{
  "dataset": "tunes sung on syllables by a formant synthesiser",
  "n_mels": 64,
  "input": "log_mel",
  "kernel_size": 5,
  "stem": "single",
  "widths": [192, 192, 192],
  "orthogonalizer": "newton_schulz_5",
  "batch_size": 64,
  "epochs": 3.6,
  "warmup_steps": 220
}
Rows from block 2 of a small audio frame classifier, named by matrix and row number. Each number is 128 + 24 x the weight over its row's rms, rounded and kept within 0 to 255. All counts start at 0.
After each channel's rows are labels from the 100 clips, of 14976, where the channel reaches its highest value: "loudest band" is the band of the loudest frequency at the time of the peak; "strongest on" is what is common among them. Only what is clearly more common there than usual is listed. The data: tunes sung on syllables by a formant synthesiser. In brackets: how many of the 100.
# conv: width-5 conv (model.blocks.2.conv.weight, 192x192x5, each kernel summed), inputs 96-191

conv.9 [146 149 125 136 124 149 110 152 129  99 148 116 127 143 123  83 149 155 155 127 169 123 105 128 172 136 101 102 126 136 117 146 130 141 153 101 155 128 151 110  97 156 135 160 105 123 139 181  93 128 130 123 150 149 151 104  88 132 111  71 118 102 122  68  89 118 147 119 123 164 150  51 150 132 126 140 117 123 104 131 138 103 136  95 152 125 123 121  97 102 189 126 113 121 115 137]
loudest band: 4000 to 8000 Hz (30)
strongest on: consonant: /t/ (47); white noise (33)

conv.63 [ 97 110 138 148 141 106 120 138 141 102 190 136 114 128 124  98 137 134 152 153 121 109 111 131 111 148  80 133 152 122 171 128 104  85 149  64 124 130 119 114 162 132 119  67 151  74 115  76 120 108 111 123  98 125 115 113 165  87 141 152 149 165 154 186 156 142 138 141  96 120 126  54 100 136 105 137 145 117 154 133 126  99 141 149 120 163 119 112 136 139 187 141 111 142 134 178]
loudest band: 250 to 500 Hz (86)
strongest on: vowel: /i/ (85); consonant: /d/ (68); child-like voice (61)

conv.37 [ 63 138 132 169 148 100 104 130 149 175 123 115 134  96 139 135 133 205 152 110 105  90 106 136 161 140 127 142  82  98 140 139 148 135 139 129  94 166 163 113 150 123 119 137 111 137 129 186 148 133  70 133 114 115 125  99 128 173 104 127 147 120 136 134  73 144  86 119 152  97 111 179 149 122 136 136 151 129 130 118 125 137 129 175 100 130 127 117 156 139 124 167 110 132 117 128]
loudest band: 1000 to 2000 Hz (33)
strongest on: vowel: /ɑ/ (85); reverberation (82); pink noise (36); consonant: /t/ (36)

conv.23 [155 173 122 129 113 118 140 139 137 147 137 154 141 114 114 159 112 134 117  94 106 139 135  66 123 112  96 105 144 108  91 164 135 144 113 136 127 133  79 138 125 107 119 122 111  48 133  99 117 122 131 106 139 123  86 112 141 139 114 137 118 107 140 110 113 128 139  56 117  99 159 128 152 160 119 132 183 133 187 103 209 159 132  91 164 182 126 121 138 138 140 104 106 142 177  96]
loudest band: 4000 to 8000 Hz (26)
strongest on: pink noise (48); rumble (26); white noise (26)

conv.48 [146 173 178 104 159 125 142 145 124 107 150 123 139 172 114 138 133 140 124 108 172 105 101 103 197 130 100 106 114 181 149 102 119 168 200  86 148 102 149 144 105  71 144  92 142 140 140 130 122 114 129 161  88 155 159 149 138 143 100  97 138 130 144 164 124 122 116 138 197 113  82 168 118 128 164 136 123 153 130 140 124 150 114 161 112 135 127 112 139 134 125 142 164 141 145 132]
loudest band: 2000 to 4000 Hz (34)
strongest on: consonant: /ʃ/ (42)

conv.51 [126 102 129 145 152 128 142  87 134 100 178 135 110 153 143 130 124 111 119 165 137  62 128 147  92 127 115 121 110 131 114 174 126 158 127 185  65 140  89 153 123 129 132 131 131 164 122 148 120 120  62 142 128 131 115  99 143 132  97 143 120 125 136 118 120  96 161  83 114 107 142 107 136 123 202 136 114  97 133 159 115  92 137 100 129 125 120 133 106 113 112 127 157 129 102 158]
loudest band: 250 to 500 Hz (79)
strongest on: vowel: /u/ (87); child-like voice (56); consonant: /ʃ/ (37)

conv.7 [138 100  99 109  93 104 128 167 126 127 119 152 140  93 156 142  73  84 118 127 137 190 126 107 160 137 153 106 121 116 111 137 115 148 134 122 135 129 124 107 142 145 126 101 135 179 116  91 137 135  44 121 153 121 136 139  99 126 161 108 109 127 136 163 149 107  93 115 145 107 122 160 130 142 150 129 133 140 216 113 142  75 151 120 120 135 139 109  94 112 100 131 113 157 191 135]
loudest band: 4000 to 8000 Hz (26)
strongest on: child-like voice (50); clipping (49); vowel: /o/ (44); white noise (39)

conv.92 [ 62 134 111 117 128 124 154 147 124 109 168 126  95 140 125 126  94 135 113 140 133 180 127 151 113 117 126 121 159 143 132  92 112 132 105 228 130 142 154 130 136 100 117 144 161 136 123 114 119 131 101 153  98 144  76 142 113  97 105 167 124 106 126 125 157 112 127 163 152 180 104 109 144 117  84 123 114  98 122 116  83 113  91 130 119 134 125 142  97 119 142 118 153 147 139 131]
loudest band: 2000 to 4000 Hz (80)
strongest on: consonant: /ʃ/ (81); vowel: /e/ (53); deep voice (50); white noise (40)

conv.83 [111 147 164 180 134 108 140 108 127 154 100 146 120 190 131 144 129 107 122 103 101 152 119 118 139  96 131 115  96 163 162 119 119  83  90 124 134 143 128 127 133 110 146 147 136 130 133 135 121 135 124 149 116 139 187 146 124 139 136 128 137 151  99 143  82 120 140 168  87 114 105 149  82 127 126 130 101 101 163 139 140 131 145 125 145 155 126 145 113 132  65  55 123 162 119 133]
loudest band: 4000 to 8000 Hz (57)
strongest on: consonant: /b/ (40); consonant: /d/ (32)

conv.171 [156 180 137 146 144 166  99 125 102 147 141 111 111 132 131 125 124  98 142 117 154 122 110 185 147 119 142 113 116  96  83 134  95 126 145 182  94 133 104 120 103 128 127 165 124  92 107 187  93 120 190  69 131 121 106 134 141 127 174 132 121 153 121 118 120  72 103 130 122 112 105 148 102 135 123 116 141 130  79 110 171 108  93 142 150 119 108 127 127  93 130 127 102 130 137 110]
loudest band: 2000 to 4000 Hz (89)
strongest on: consonant: /ʃ/ (100)

conv.107 [122  79 119 163 167 144 128 130 129 135 112 114 137 121 132 113 104  91 133 127 149 126 117 168 133 108 111 111 134 106 172 111 156 127  88 120 127 149 150 149 153 106 136 123 109 137 132  96 142 108 133 113 143 172 117 188 151  81 132 136 130 144  97 180 113 109 131 106 130 136 114  83 150 148 126 145 152 142 103 137 158  89 110 125 103 169 141 156  88 146 148  75 160 151  85 116]
loudest band: 4000 to 8000 Hz (46)
strongest on: white noise (53); pink noise (41)

conv.136 [150  82 150 160 116 129  87 146 113 129 136 148 138  89 145 134 161  93 182 173 134 184 138 135  91 124 116 125 131 115 136 130 118 120 155 115 124 114 136 129 154 149 154 155 130 123 105 186 117 147 118 118 143 122 143 137 113 145 141 150 117 124 127 121 161 128 126 121 184 145 116 160 120 113  92 115 142 132 106 114  25 126 125  97 137 122 125 109 184 139 163 174 126 140 118 119]
loudest band: 500 to 1000 Hz (76)
strongest on: vowel: /æ/ (75); deep voice (53); clipping (33)

conv.61 [126 180 151 122 140 101 123 153 125 118 140  98 125 103  99 105 113 102 139 121 153 108 151  87 101 118  61 125 145 145 134 112 156 172 170 152 118 129 158 142 145 140 130 128 132 128 138 113 136 141 115 177 101 140 143 104 124 195 135 119 118 201 114 106 108 150 144 110 149  72 137  91 122 100 186 122 133 126 110 150  80 158 138 137 154 117 122 182 118 139  76  96 111 152 173 109]
loudest band: 2000 to 4000 Hz (34)
strongest on: vowel: /i/ (67); high voice (56); consonant: /d/ (31)

conv.169 [144 106 115 107 127 143 136 142 130  84  80 134 108 112 124 127 114 100 140  89 131 127 131 151 104 148 162 114 117  99 178 108 121 105 142  76 121 137 149 120 128 131 122 118 122  95 118 103 172 165 125 179 122 112 169 179 134  79 133  70 116 109  91 124 138 118 133 149 117 121 119  74 109 141  95 118 105 129 144 153 140  97 112 132 147 155 120 110 119 123 110  67 118 109 207 131]
loudest band: 500 to 1000 Hz (68)
strongest on: vowel: /o/ (100); high voice (53); white noise (25)

conv.115 [131  96 144 110 197  76 126 138 140 113  83  85 122 128 125 150  97 134 118 115 126 174 125 155 205 129 114 143 118 182 120 139 128 123  79 162 157 123  98 142 164 175 132 110 176 169 127 148 113 125 165 125 111 153 124 121 104 106 101 115 116 107 125 114 122 115 136 163 130 121 112 128  67 150 153 118 106  94 148 146 110 103 162 146 123 141 134 157 111 144  95  66 148 118 157 134]
loudest band: 4000 to 8000 Hz (47)
strongest on: consonant: /n/ (56); vowel: /ɑ/ (38); white noise (29)